{
  "arch": "transformer_decoder",
  "model": "autoregressive pixel model",
  "dataset": "scattered letters and digits in many colours",
  "train_examples": 195000,
  "image_size": 16,
  "horizontal_flip": false,
  "levels_per_channel": 8,
  "vocab_size": 513,
  "width": 320,
  "layers": 6,
  "norm": "rmsnorm",
  "norm_position": "pre",
  "hidden_act": "gelu",
  "mlp_ratio": 4,
  "head_dim": 48,
  "fused_qkv": true,
  "bias": "all",
  "qk_norm": true,
  "parallel_block": false,
  "dropout": 0.1,
  "inner_norm": false,
  "positions": "rope",
  "tie_word_embeddings": true,
  "init": "small_normal",
  "residual_init": "none",
  "optimizer": "muon",
  "muon_scale": "match_rms_adamw",
  "learning_rate": 0.0037,
  "momentum": 0.98,
  "nesterov": false,
  "orthogonalizer": "newton_schulz_5",
  "adamw_lr_other_params": 0.0018,
  "cautious_weight_decay": true,
  "max_steps": 21600,
  "batch_size": 96,
  "epochs": 10.6,
  "lr_schedule": "step",
  "warmup_steps": 2160,
  "weight_decay": 0.02,
  "adamw_weight_decay_other_params": 0
}
Rows from block 2 of a small autoregressive pixel model, named by matrix and row number. Rows with one number belong to one neuron. Each number is 128 + 32 x the weight over its row's rms, rounded and kept within 0 to 255. All counts start at 0. Numbers have three digits each.
After each neuron's rows are labels from the 100 images, of 14976, where the neuron reaches its highest value: "strongest on" is what is common among them. Only what is clearly more common there than usual is listed. The data: scattered letters and digits in many colours.
# fc1: MLP up (model.blocks.2.mlp.fc1.weight, 1280x320), inputs 0-106
# fc2: MLP down (model.blocks.2.mlp.fc2.weight, 320x1280, transposed), outputs 0-106

fc1.611:143100096153100196136114110168187140051162196113145152085138140121097080120169155130122127111131151073176135144197168100121135089164108067128180181103078104086067190177136135150121121100146151121102111116124102133102099123056150107090127146140101154085194111186086170116146184144096123112159145108121149155110094141108136
fc2.611:126101111136062144112167121179126152119125099107110146183094152173086179102129110123110126132170141089138210086155120119110095124069143147105099106122155171174137176184127114122146094160141130137104110102125098132106179109180148164113121136163124160148137151143170118142163066077132141103176144144134082035124169113073107
strongest on: white; pink; yellow; orange

fc1.531:113150130195118121154128109101109131141104113124059138103137148140192192115148133127134092136154155159179123094121143139120153145111111120099188126111148123089146146156128171178197127113114124160135084048166089148114090141133195139144147155128074147171177079136115175120120159202146116187121162128223119169136122177107139
fc2.531:129139149012140102102162108076085139121170089145150161118149102150137121095112211144133104156147098097071091099114124105126105134159110168135083164118125131093143133098193089086113060106108122125087190084108121106120133098112099151087131112103079141092082128114111153139129039107086084104119135168114173087125135118204134
strongest on: the character W

fc1.268:080109104069118145144103209093187168126150170180112127140143154143094103066098131143136100149121100140147119110149133103096106091104118058108104159107074142150131173114095143200105128118115076199113097104117142086139132136083100129166171140071065120119149086144136103139137108133150113090154159082110150097186163191135193
fc2.268:131142135165120104075128137154091112128121100068068101138134118145101130194118059152141134143165093134110095125116155088148166164198108155128152136126154100126105100166123076082103127136145104079163131148079121184131127099157148074108150109121097099106068162092058103082138148067135145203112159175155099147059117116142140
strongest on: red; blue; count: six

fc1.487:147116152183144101124153118106098089140112125137126106185092152204047098157094097182114096117065131091149123127120131147137095110111125126160099177129145140159162120145154198067139155108127135119145142146130120126028102176161132182090093105183148104123159159139069135090165095086139113096135089136183112117142165194146103
fc2.487:115180113063068142143112173074162115137193080171126152095099154039174147110141121103102127144169143123134147110104077186112143100127129115159047113125072076155152115145150137123095114105121140129077090124149132160113134112108108161143134067047140100110120136157129093168130158142145132103113096176093074116160092069181114
strongest on: the character O

fc1.157:158105071139164180103175115137106136104102087148123104038115137119182087074126102111087083148124129134172132108177088120137091086101130059074111115099171085126180174121098166160147165167082147123072120177105125181179130169124177079101170154142119160177118150130183155112108082158108187104160198099167127142126183108118134
fc2.157:156122172082148134154074095089096161156135132172161114140154142111121151122130147162160121154074103157122139095132086119117123162157131175127090117088166153098081208150167128143125100147170128136106115125120110128163158101084128146109103196131117124104132186110135175085131159129143071096120156140128118094154161141109083
strongest on: blue

fc1.511:163161097169126152124160134151101169150183160100105142104139093166148142116165110212136116097121169172130132177119135078125067089123173034118109131129154111122114114140085133136077123110139093135103076121134131096154122061130115089120111140145127126124084164139155084133129145155139199118064156104118131141119143118152097
fc2.511:075134159149145090114153159112118073118129133116226079067089190166170112139170102129123165093115139140157065130130147129142171184103131199158114113123144107119132124182110085104112158134108144122147145118070084126151178200053137157106161175203145114127132118170116099114168111158144128071110121155122163113075131159118152
strongest on: the character S

fc1.78:091121080188104100175106095083108150189114073142130147115076103156142115152145158088017113119123143075045178200157171075172163142067159128147153083116140128138136151085158070092109119078151095163097143140170054172136159126100131048155105102087118129158144145146155161093109076081110122122149173149130123110024131093172118
fc2.78:149096144068169138119121158146090178133135149140101137219175133122168126066164080201154099154119124110108106117131051136116098113117133132079103148051130143071097095174065122093133131178117102089108085163050165132150102105159128126104098150113142116132128047099124101116177176138118186207181138096069121131092169134150097
strongest on: red; blue; purple; black

fc1.129:117080150114158135138115092089140093111154135101096132077097149159183073115096161119175084180146125169079177169116086170111118122116135143083078154145167102134094114110097100059157143083090107156106156168123037094107091151108082135098108104160139133147114128095129106202190121144114159090152155095171122166148080118129181
fc2.129:224091149166134124204128164124086147072177184185144151062057106113093088109126146139146140079156096122137132085136198137102132144083144147127187134076120155166162189159140139134128184153155127132153112143157138120144090114109102131151126123173061133112135126065069187118116181084151128138137171147083097126075096171167091
strongest on: count: six; the character Z

fc1.81:182151096126112095119208127141103086147098086202112094130138096131099144201128178162146093163156149162083124122117129092152130071079075164153138114130110165173115117166143107130127163182159118082141053108120136120141127093125050088053138151140127119129142115157163047111115076113124137134160166103118139154134128130155127
fc2.81:104109112179083136144071151148145152106150169170152137124141163166142169113163143148129107124119128128112100162126075109158097137146136122126178169130111141089072130110112130166134109161087198149087170149157135173168092204175129136171158182138101145144155179152158190152114163136124113069134127174086159054178113157152091
strongest on: the character S; largest: S

fc1.641:134101126134107074122139065070035097079125130136127102042108060123130114107071124133084143142131101133092154169105087155110118127101113092108129096177121158124096164171128092110106142139115163132089182147135143107089105123140140183132132160103159076097111116132106100116144163192130102116197083118183149188134057102125126
fc2.641:165150152106106103121136148129181163106112160115173163217108151172155163203182123130159173010123099145143052135111169121132149183189094159149150129149100135141134105094082140099106113070143126132145148189091061171105129147100080050089193137161092158168114165072147147189107090063135130151117135169132111161108151122163130
strongest on: blue; brown

fc1.399:154138123127128091170128140131124054078097112145128124115109101144096103117148083121143085132148090131124160155112127201142019109141087016114142107162149087196105143113113109115132089116153164111146112154098165211142103116082157121130147116153081124085171178173136153182103157106136145100100162187173130145117144117151099
fc2.399:136108108102089124108049109138174196147146170134100118109105139107118149122098154102111150099142131130135116065125123139177147104121088121114082085153130116089163175090113112111084093147115122122144154123110091095125166102140133126072136096106198129136118096110107121107130125193105098124144128087099111165139067090116158
strongest on: count: six; the character C

fc1.345:135110103148134119169124112095104089176150184159175141114113113156158127156076153156128123114159170199140179152125108181148089071102135113097164151158140146158155139102142111043140095139092141134083135144177051117138136135179150083157169127142118167077188083153141111121179097122120094191129149193109137177106139104135138
fc2.345:135056162107137123094115138176121167129101128155103169117183161115137158129116082202134106018157131118191103093103095111145206088109145140185087127126129153126140079154150077126121140099095109127131107143121084077166147113116146129129137110082141123139098155096151100180141183185161162109164145139149172112142118119102163
strongest on: the character F; the character E

fc1.99:126181082158170146166154202107140137102128156082132118094062100072146106162170138153127087131102169149178109121115155100101054140102061141137124120102193114143137117089056098113151122069109146117094151165105063151123104144150125099150151150159090173185156118143109099118158094087126138096100131092153170100090080151142108
fc2.99:081132071115123193134136129179117155091134173151137112129162171146134150120062142114106160133135143102083142147046114201104164134111135217133231162146066079088142191172177169139113147109069138119116090098106147110166101115049110141095109129118078117141135115185177130087101213141105177129137069135093136158136094109125095
strongest on: the character S

fc1.652:136144132129134104160165060153103169079110152170096194102155111180075119135134146180088143123099171142105133132189143116106113093152115064166107150104132055161126098150121077134135129098112121133095133159094135136151137162121169129156125131134143147137143070135108105095139111140088157130118113103163148070100103104145140
fc2.652:142153148129080082163168126129199136120103141076060177121193131107143169057078033126167212185137163115168182112167094113139111120146161140167119120098101133114118094091150176152085078123158141129070110132071124087107126103116123069124130124111146172081086092132163095105112149081147139131148133138101180145105147149149122
strongest on: teal

fc1.265:162146082154113157121149135055145121148095125104101096080106100135143131103125141071169113106139098075191125094121167064088148088150166167115114131170080117181136103130126149104128114135143141120116175096175102126106144145111133103150103130136147163100151134159110111184157122150158122068155121120115099108146092144115143
fc2.265:154139167160111089109134106117118147130111104111134130191141130128154129117122124128060138071113140162137088120121083120098086110105124207156144145118118133144121146123115130146143125129053121105092119135124126089107245072089121174111212095136137127125076105139099126117068108163140097074099168127093074141156118153146139
strongest on: orange; yellow; pink

fc1.499:115083128163150137131139145077108117116176161114113113126181091150151113136083116141144147102133192093115119107153131111145181122124168163134122140108085109117139044093125136175168148114079098170150110086101152151096094183105131173099168179038160111194122129120103074127098149135160182185177148081099131152124232119170154
fc2.499:128142143045173122222116088173167116150110108148126156115192114116138144101181147132136127134165076095121129142089152125130038055103144217115136103174121135124109196156142071131130106121154115096144154142148141058193131069178111142107072093140152166093121142114139187113075146158136077118142103199100131107119116179106122
strongest on: count: six; the character J; the character L

fc1.526:114075150127078127143144092231133174125135105134079096108222134143153163141160188141114144186126185167187095118134151160140142096158147080149205106124122164170108145153156132133153099086157112112094127151137120169249090100090136176137174146145117033186165175099119105154057125143099169089138155167116084153111152072135139
fc2.526:136143083174147140126142140127151111154148137131173144100109128161128106091100167153095163116081199160098105113053164172126153102101086085105191104098105196106120070119097103212102091162177133122129121166102113120170150118155082110166149102176126227151158089143132138162088093106093141113159093164130149102129136085146153
strongest on: white

fc1.310:112144126127139150172123128124117095073129120123102134164181165033144098181125069167172104159102109120095156114182089157106126129107098128134081169069134160115078172141118150113137139144093116147178142116174127171122088141149156103123103126108104102129105190177090118126133121147150064136156129113129152158134166152150164
fc2.310:136073132169137135196125133131140110077087172194139132101082062145146111114105104190100115059184102114132178124166131151147117133095179204107138195162135117133111183124154137152140103143122131135103130115175169119095167099143124171126188118156159143123132155130127113136110170140145158125029156094085107212128077106146150
strongest on: the character S

fc1.279:172080129150106086164196169128092120141133153107127159175142119116159137116092151096115130156112129125169084167099201110103126095086140147186144069143202134116139152127112142137109106095106107157115155094112104158195096118066131199145123103133139095140093176065127169063158097127147139101175140085133120129145069122159160
fc2.279:127149091147111143111123089166134120091150098141165137095161135163121137115142156146125154124104170084114061121071062099152126088120145155120158124141131150134097157199106131136107125185115151154144182146146190088118126076173162067167133147131136163106095086105086117131143111171073048129181136141164136101096127153054191
strongest on: yellow; orange; the character U

fc1.201:140142143183092101120116141111078114162167092118118128126164154110165150123157110119129115131139106085145153109043154179135080145104104107119098132126109145134136135107102142131144147034068141149101166061083177084077087118090137133156113096141136147136174123155071113132114087084102151153154126074171129137158093127083175
fc2.201:135133146169127151123121096107160122088169110162115103097103108094067112153115097137085197145085125187069145138222121155132177212122125130112112165045090179155110095116104111079118129170127044151075087184140101191125115164148120147163161093118137131109132066132161127132148114201132104126123223076154124145142162139202113
strongest on: pink; yellow

fc1.718:111107127137117112144190144100116103098144145152112181188136154153121109168067126106090092137145154156089107146122111158128104139090093103104109084153176116125106116153116129137179142074132177135127135138176092104181123138115089119137088081106120116149091178165232118101127131092179082114174112070117137149101107139069096
fc2.718:136189102079109121139122084219067183137134122153112182103103160131110140140081195124123096113130117088105100099073130130130204176101192106093123106148091136094196135097194126133133136166183110135149082108142162154052137097130135106216088148133117121041137101113127122078123161129163146111122176213138120161067112134130106
strongest on: count: six

fc1.709:176156122128110174169135127129169122111110122093162155088106154139129091097101149164161148155122139155156189118125112106154084094151092139134116123150128131088135150104219130215145082116134085161125111104117136128143086161114074149208106090048102130136125142216141102112123158171169161177140112116143190079113098125096093
fc2.709:128130108093122091116073108129162089149201137158112104181140162081182189115217158147143154129148050166146135121153087107092158170180144101109125129096133152149049182132104112119111127167114171082127120098110139127148116142167140074134148119160134126158106122120159056169153142063147146103182213207135138126163104110121183
strongest on: black; blue

fc1.314:102115196142142141119113140111150107122110090097112179156156115160132128072091169098095127119140093097227143130092125157142149070078093174206142124125131162133110088114139164209189114149140109106084090104127095198140110117141149240106096096143136139141138176172143089125116084142083155144133182148189164164127139137143113
fc2.314:163125093145159136189122054191144104128116109168105122175079141152149116120114130124126132135090088134159125140082089119155137080118106156150132177045106179124112116088143095102129115075190143142147100155106173086094129034186124079154059172108130124071115136102104165194126157176142120190108157160125072102131157109132186
strongest on: blue; brown; purple; black

fc1.225:115151153100151122117154095107099130123169148137157162110120138170160161169207109102197176136117138114113128116184122110128141146088138136085146130130113090131094181136098131134190129136119121117138149116183113105146102133176090063129183110077088090089102151155194159089159093106079149141165158030101130089168058128082142
fc2.225:099094059116091105090127178150152078142058105115093146173117131156065128132066102120116093145102100122128144116109065154134044170143132123143142151134136122223070165134167077096132076126151197130104125155112134079126154091116130163169101091131123159086159087136128112130077100146096105192063089141167135165072154094111107
strongest on: pink

fc1.147:106158126125117131139109141134137132106175125140127150080129181147095126089102225192095127082135096128057091083123125084124133153156120118109176100126160159179148096148145169144144166177048123095104151125043179162109117096146168160115168133160149133085141121084095101096103137171121136117199109090087120135125167155135115
fc2.147:109163174130169131125131132096122151111105140172162081124069103136113154102187107115129167119133198144122167155173124163091147109134083115171081130219113113120118080123121121128101161107139101102178149146192116103105137115095111114179079183125138125114148101161125142099116100108083100144108076092190121114115102065087158
strongest on: blue; black; purple; the character 4

fc1.412:161063153145084121158080130109149162074151152139101133077120126114096179104131153195159117096109157043156149106123167068117141152102117128209046113112149134102092196124129126101163146144135138128129124171133119100121138068114134108103117084084117105175152094133172155052105126116114159092159181160126127169126141123124158
fc2.412:124151101128119054131165165152119130152143082134097151090109085177135126176079175138151132105141068135117131124080116144151112107138100103107169092133111102107169091129103087153103089171167185105133125061084121099094083111057156128147123102123100086112178096140123090130133126145130114137100124109153068182163153121143042
strongest on: teal; brown

fc1.741:111104040091165102134165150108127113112112197144132108093179134124122078130085111147096119161109152159128084077143137156117117138131164122129109149117167168105174130094179112126149187095080159179148166063144198100147130097048147164107110122159144079092093124099114170135186140124125089149104090125083059090108115095186107
fc2.741:194146091149120164114087127154161128109142110123178179178137105143160117122155145136235139102156073107121152187110116156143113088113166142150117200099146149170166133156078123111104127067108132188094126182098101148040139129150166147145181114127092079075178134134150123159089136099092103148177070154109131137120133190099113
strongest on: the character W; the character M

fc1.721:070162199125113161149129182128128172143128142175128157161148088059113107174123192083105153100111054144171127142149173098164128051126084125190123117057135170184135124123178105109092129096121107142131116142112155183150193149117110119119187081091159132064114153119119167147080146173110106148126148114060113123113130120103131
fc2.721:110094117071113172080074164133128140073116136135135103063115142136153061155078107169090186179172121118113125097103135206115156168082107177181140133247169116115096192113109179139114131134090135159113146168158134101124122132142153157090138154158147149086127144145122113094137080128102167074171179108158117136182118111150136
strongest on: the character O; the character Q

fc1.532:117115182128097116129102110161075138118105180145155126133180120118157107038068123120133102108115141095163155108132194080155096141099128102136151133106135156163161123087129111088151115149150163153155126101152057179099129107137106109131106114144117165172123140120113126163144106100111090121140126195130156119099170098112132
fc2.532:194126123130088102184140121089170178115100111085145151113154145114168160200142150152120185166113140103105121117095180161138098109135118140117130079168153130106077126176137111076075124130133134146149195139122115202132127174136059102154120114105129171155143113116152190127140109163160207139148125113087075114108131134102155
strongest on: pink

fc1.406:155099091126041104163103115141057194125193130144133110168160174124179111133157163097147125168107137098113171093150149110165137118079139140066140157122133051137123183156111147066151133162112100143104150062076161083177150155093148091085095200115168163161077084145188111129153122105114085127098144149038172123082119093133093
fc2.406:100181151156148150134131082092163123188139099112128092138131186114133149153133099192171090085103174176126106149116188114219118139129127135100137077144110132107146095175151137123177111075132136149113126138069168135061129125078137094163099148135176137111172105191159138087103078109134174138197053137144123151163112185187077
strongest on: black; blue; the character J; largest: J

fc1.630:067134160116049173118062118164176157085134114085129095159150161133123144088104160183126074136105106130144117058175088106135124140102149058153157113146140110094133110097098116089145143116075169114117154068116139149118116161119159127101131110082181090180157131123093151154143115120084047147087087185121075094102100110144123
fc2.630:144146097136174115153135167104103128186059103145120197088108129137152174154168074107116093127118119170128140157055143068144112072154193161160130154143085110206107134152134149174134102139151126126109180097162130142132107096126084139100072144127076115112085158154156096124177147114176185161158134135125132075148145148100115
strongest on: orange

fc1.391:104140098174095077130126121134135075103137181060132172120114067084136192171131214149110160058100116087088190098171147145117149134148109157085150179123122185145148162134135098169159124143106130119070095091092081133114119140130111161132140139112150137132119078162071109097093127119151174151132101086078118145109163144090135
fc2.391:122125117104156118062147125107150197164066063116103156141135177162151098176142151097148112173112102148187160155049117119109183148097187175200156139182155087125119177115163120137090072077117119135121093187177146076124080050180162133088112127169127118118167087108178160134128113110144119063126121072194099122137074095107131
strongest on: orange; white; the character D; the character Q

fc1.465:169159134109119105105122152117189140098139149093145146145141072117117107076071134173147129124162137117103117162171121061139162117170147103152124124157143111147109078084172122198174124054125156228102133133149084134126136203096135090101116106131099083127109115118132156099161130138090183157086150103117139123071135086147113
fc2.465:075128094129171140113145103184091117112174086117163113149115151065091132137126134120130137105154136111174111159159158130151103125074136136098121065078167139138131150115120181141076106152128098082148124072127116212126141094110136119155135129140160166140211161114095102171128120167115078113128099115145098087148135148120174
strongest on: black; brown; blue; the character L

fc1.334:097128152121065121141117117162151124144112093120154144169142199085106114099054182129125126151131139137210095186128119117080140103113114118096159150077143145108099130113132136159109139143102104117138092127159164125142138090117112120086142148156183174075060136160013089136155124158112132117134093116147166161121147117142059
fc2.334:145098138115119134139160144175105107104135134169135160145145156146166105123142092090176176107064121118160155129107098120135086149127108157170208100126125172124164098075081173143103086178087093158170124067136136069089132140189105152114144190096136170142120101167151202128175147169140123155145136118085081160131108111157084
strongest on: the character S

fc1.193:111148155124097175116122079131062103088173199098093099102136110128122158098160146124144140087122152084140167147078109148071100104163125162067107218133154089142172100146130123126113128136130110130107115112171056134086057121110136132186156130146152144163151082127048120093112178098152104090119110132165142095128147159126117
fc2.193:081097096120160124157108181085155169145071115072138134126190123158056133159130179130118149097111123163108143072161094143141163106119154161210158138114115089131081150176097125105116162103093108146089119116125168101117159135201142116175159105121088134121157183147179106170124169176110171142151109052139126126139102129149098
strongest on: orange; yellow; white; pink

fc1.312:182138085108108079063111141071160097122098175152117106182093136183104148135143143158128084143127098126144122117143201137136123104170095139179113035147113045155153135132152140155111160100109148143170164153129098150131141180160126094119136100179105169129122109106125088134123084091153114175131115144127113173095075176108155
fc2.312:112080124107107167157199112137115134136136162138153138119113127167168161095117113132101164163101158098109124185148085126153167137161147144114145102149136096105102119090120145100114072112129086118064178113126096153130108136098094086113134099156100159090114090143153207078162146119137154081101093081164146092124181168136135
strongest on: red; black; brown

fc1.373:167082119124151101134146092171124165157132118182130121132143145145121137132146216108117178130136106113155148153183127134077149092184136119139028126127105117117165082163156133149107141133149178115144115170110109118134073104048104134144178100073048174102124099159146119112152157134099118116150160141148153136097109116149104
fc2.373:118166130124128126106124147197130113111143165174105120079126148129126186099128147107149172069097129107118125106119105120099091083143164064117153204092109098113146145132116124120132094100168142100136119152096102172110116214190141154092069165075135123074136127125134133156103110180127106096094117093149055123139121096092115
strongest on: red

fc1.379:109082104129054145070140069091114094118091085112124137114166076073175077065137156138130118169158116168096142163103138098097109105129117143161166123102092100149105225175087138199110133139107124168141161160138094117067135100152122119141116092136115123093111116093147155126151177156129113146155116173111189110137163082100127
fc2.379:151088084078099130130091104101161135145147097162204110079066158138137107102111050144146128110138119108146101149134123139092119139142108136196137153129078099123112106087117188113129129137179159116163088138114193206069121142101135109124112099135148079097062146160058194173143155104110173103125047121132119020010118132169108
strongest on: blue

fc1.749:119147108119136104130113118106153135099064160102184156098089118126108085110130130171138155089065076134133185106100093135147121131094115127109165172147120160145110093088143139162160125111100132170127123122013106175164086115149137140107133108124127106117123125113084125185126166120176112101141156160145151152193089148114144
fc2.749:153160084093117110169130146099155104134176075138100158141086153155184070173150080073138141113183150134132114123119156173157106100138114145137125158147078089184121149199142083120168091164106121122152076121172105121159194098141115105142136106105141172147159066168143115103082098118167099094142130164099142074125174117152186
strongest on: white

fc1.384:117105093116076126101125129141094113088098097091112143148148164077158060157114155097144106176130157095184096163183137122093108169215164130113086170132134132123132125150126154142132117125064108114126173121108165150102144082137145096118067196139104145121140127070111110084130124157192117097136106107116136112103090143129107
fc2.384:134129171097082111154110075117109158126113147195124096130151183182156109139149117093102174113181100094079096138098166129154144154120125166116149159128100120177132121135164087077125221127208096154131095136171107113143129099102141055133114140074081135166110132121119150142073095102088126153114116124152094120110110127228112
strongest on: yellow; white; orange

fc1.398:180130126100079163165130150085091135098130134113148137151135155156119126161142182150105099143124101117137136153129128136131163112142166119146120072067172135098155131159154089075103137157179129101140146146134076118103133141064111110136167126092108109124135073155098111088104098099143116117168065144116128106123138137119143
fc2.398:134103078121153105181105168090110191103184091183181066127156069098139096095129134160135166101112132162141156112129131095131102124103139129099091132103101141123113110169125132062120123152164114088122130143153091137162108087151103171109081080149138132172127079106107179106127132121184115133132098108116171142135084106127110
strongest on: red; blue; black

fc1.588:078142127130120108130151155146072090103167134067083090116104079166092132123158155207136059102181117182168116059122110161098113144152177199090122120134082144144117113108140163139135188083105139129101145149092109103098117150091163127159135096130120146089134110106089136120129113068101070161141110104115115100144136099147099
fc2.588:101117135137052119093186124120155171149115145122171049086128144097085106125095110111098151170108140071152125154120102098134066103106127159133142132096092120136133070164108142094160091160152121073146187134141131132163198108136087102103168176141100177138127114158175105141136100173108152073107151109182136113088186157120100
strongest on: white; yellow; the character A

fc1.654:140130137150195136115157118101104102132134142056120176062105143043032071146119102118119123099114154139153089103111131176120138128104155099137135117109116180202097157136131092120118122142093135117122112167169163173165119094141102148127151119155106132126171139112124157065184110088100174134147137154161161079124177134134143
fc2.654:143125121111127097162123115159187127097085143101148152112148158153141152094109133128093071128093144069095105092149123191086077107110114147184142120099093100117116134105141158108102100047127108164119203157183106125145185155164128151127179136106112098170118132125151074112170118140097118134125175181044183099106149098151143
strongest on: teal

fc1.46:147163166140088187125163169145167139073179165097171204144155102167132095148136103119136169111175092178154122138155081163145133093095156158114181103056120127122160127145180138150179127104115160185115130107062087120129064130145154141115108118112084132060120097111130103104173162156153096100129077147067106166148120076154068
fc2.46:103108119095113121140143086161160106169124108119078178094095127106139109114128147152155106145091129106127153092145154122141066125142114141147098139125149117111111098100114096056129128108145112015171094129168070118127152146166061150099141097132161101148123107135122157168074119108126081077081145116111165109070091106055066
strongest on: white

fc1.67:147091136075106144110125153158128141197133153133144122117075110186184099148093146147158097218105191106138174079091132120073117092094151163167122152125141139062112138118182129081157106123106200163168126139120127164129141141139133163108171149069110121088143083191091073160108170152095140113115114099098181150154158107138064
fc2.67:081130138157106096135141148126151108146119074086076123143150129093132108055136103108135128137124136128112144149180071133150084171158124121109110117143134120103114117099133195089137114150117135132100169082169091176082139183134125090142156108169193136102103117093176184111135089151069140103150042134112116089092180178133113
strongest on: red; orange; pink

fc1.76:092125069137129094122179138153099144133193126081175111156154082156174078057078115166113104134144145046104171131107133132070106121154172183127151122169183123088180092127092145126127122120130075126128131124126118149126154125174133124092158118186181156103110136115132143155073081129095119086128123191090140111105192166149132
fc2.76:136152176122116157154128070104115139096142099192128100082155133054124202127123127136088155139105176109124126102104129133142128101175092105132113140134113161162083175102097150125148160171127162147146142157169133130080111132092008172108167111134081066091133100143129105094147167149092126176145149124143175166133120138039139
strongest on: the character W; the character 2; the character M

fc1.421:154060132082108109192113147128151104148175126102111125102140178124187094109065173190077146100134112121127114087073122106183165141121111072057167135103131112132100117113118185104093168124082170154153165135152078124057118133154148116123065083115126175065121124158130119156070134150134142111154088152110152148146147160155115
fc2.421:115169104139156123102107076138050167120079139161141112155094215110113154127172053127149153142116168155055148162140152186069136103057110168134160131124113142103176118134102100162053088088172153068145164121135125155166189145107140092128213079115099140128131217151090119118200143103153122142097121160142162152135147123110129
strongest on: count: six

fc1.489:163114137134157123109171107122136121110111085105051102109130145114150156129123128135148086184115142096120128114146142198143136099165150149096131179155156151172122092170136172133116102131059137144141115105215170133161165109092098083120100130166111153144132100131166110029129162093166155146135145118102154100066141155104066
fc2.489:078173154170126134169125107141091111149119118153185116175095139141146106138135094111126158082099097141096120074127113154162162128117138087184170105102139117143143164092120108130159082091144056139114138191142079127149103143150126130112104134091099093158096151093097167204183072137088126155176095140166136182122128142209133
strongest on: the character W

fc1.682:107078119160146133206148103133128122126166212119128113191120096133102142116140087084139091140137089103084124060179109123155115132113088122110076141118128137168212125123192127170115170122130124146126113096078137096148102129149173168131144144116089059188132105154114128129146159129100168137133101126131169106116165173151132
fc2.682:144092152154164169168139121124158127189094157172100177141116149097154147124135058131079149154095147159146075137112087099182123128097156125089113140161117194100093126083096207167113137151070127074108157130152161132152135104089196107138125113188155101193138102140135125099125093175179076148117103131087093144148181106140079
strongest on: white; pink

fc1.183:160084137076151211168147084147180097109142104143184048053175112109144097141116167107087144117148096091114110130152159143131139105122127117077129119098124122157140133088149096122186137121153158121105109092174116123170110116132114124143164112107137107156136149102145143112088143083183117128123127097116159139171126067112086
fc2.183:092159156157152103143160143140144091165178149132155106176106153132148163163098078112190113077139047109058079131065145114143153128155120121089149184093165155113064101155158109126123104130148114138105123231114116124100125107134100177148153095150130172172147207150118145110134147087109068124151201132121090118097111172098216
strongest on: the character W; the character N; largest: W

fc1.700:162153105094138186105168103142145098094083116159108149078185138094069158106153109142163052090109136106117110117137177132165099096147138139102105140087154170123113102138140157127184128136132120117110102084132098126132107132091168127126122124174127164157163136178127141140135084152027161120097159090112157123184155124130074
fc2.700:122080102135173119117146121101140192142185111085109084153123071131124123109064143122164124133102152098114109197182156130133090201123071082146138131161107109159163072130166090130096132146134110131136160155166096138123170061139197160080135125118141108108123152092138143150125151104099115108098092099135146161142139122114201
strongest on: the character S; largest: S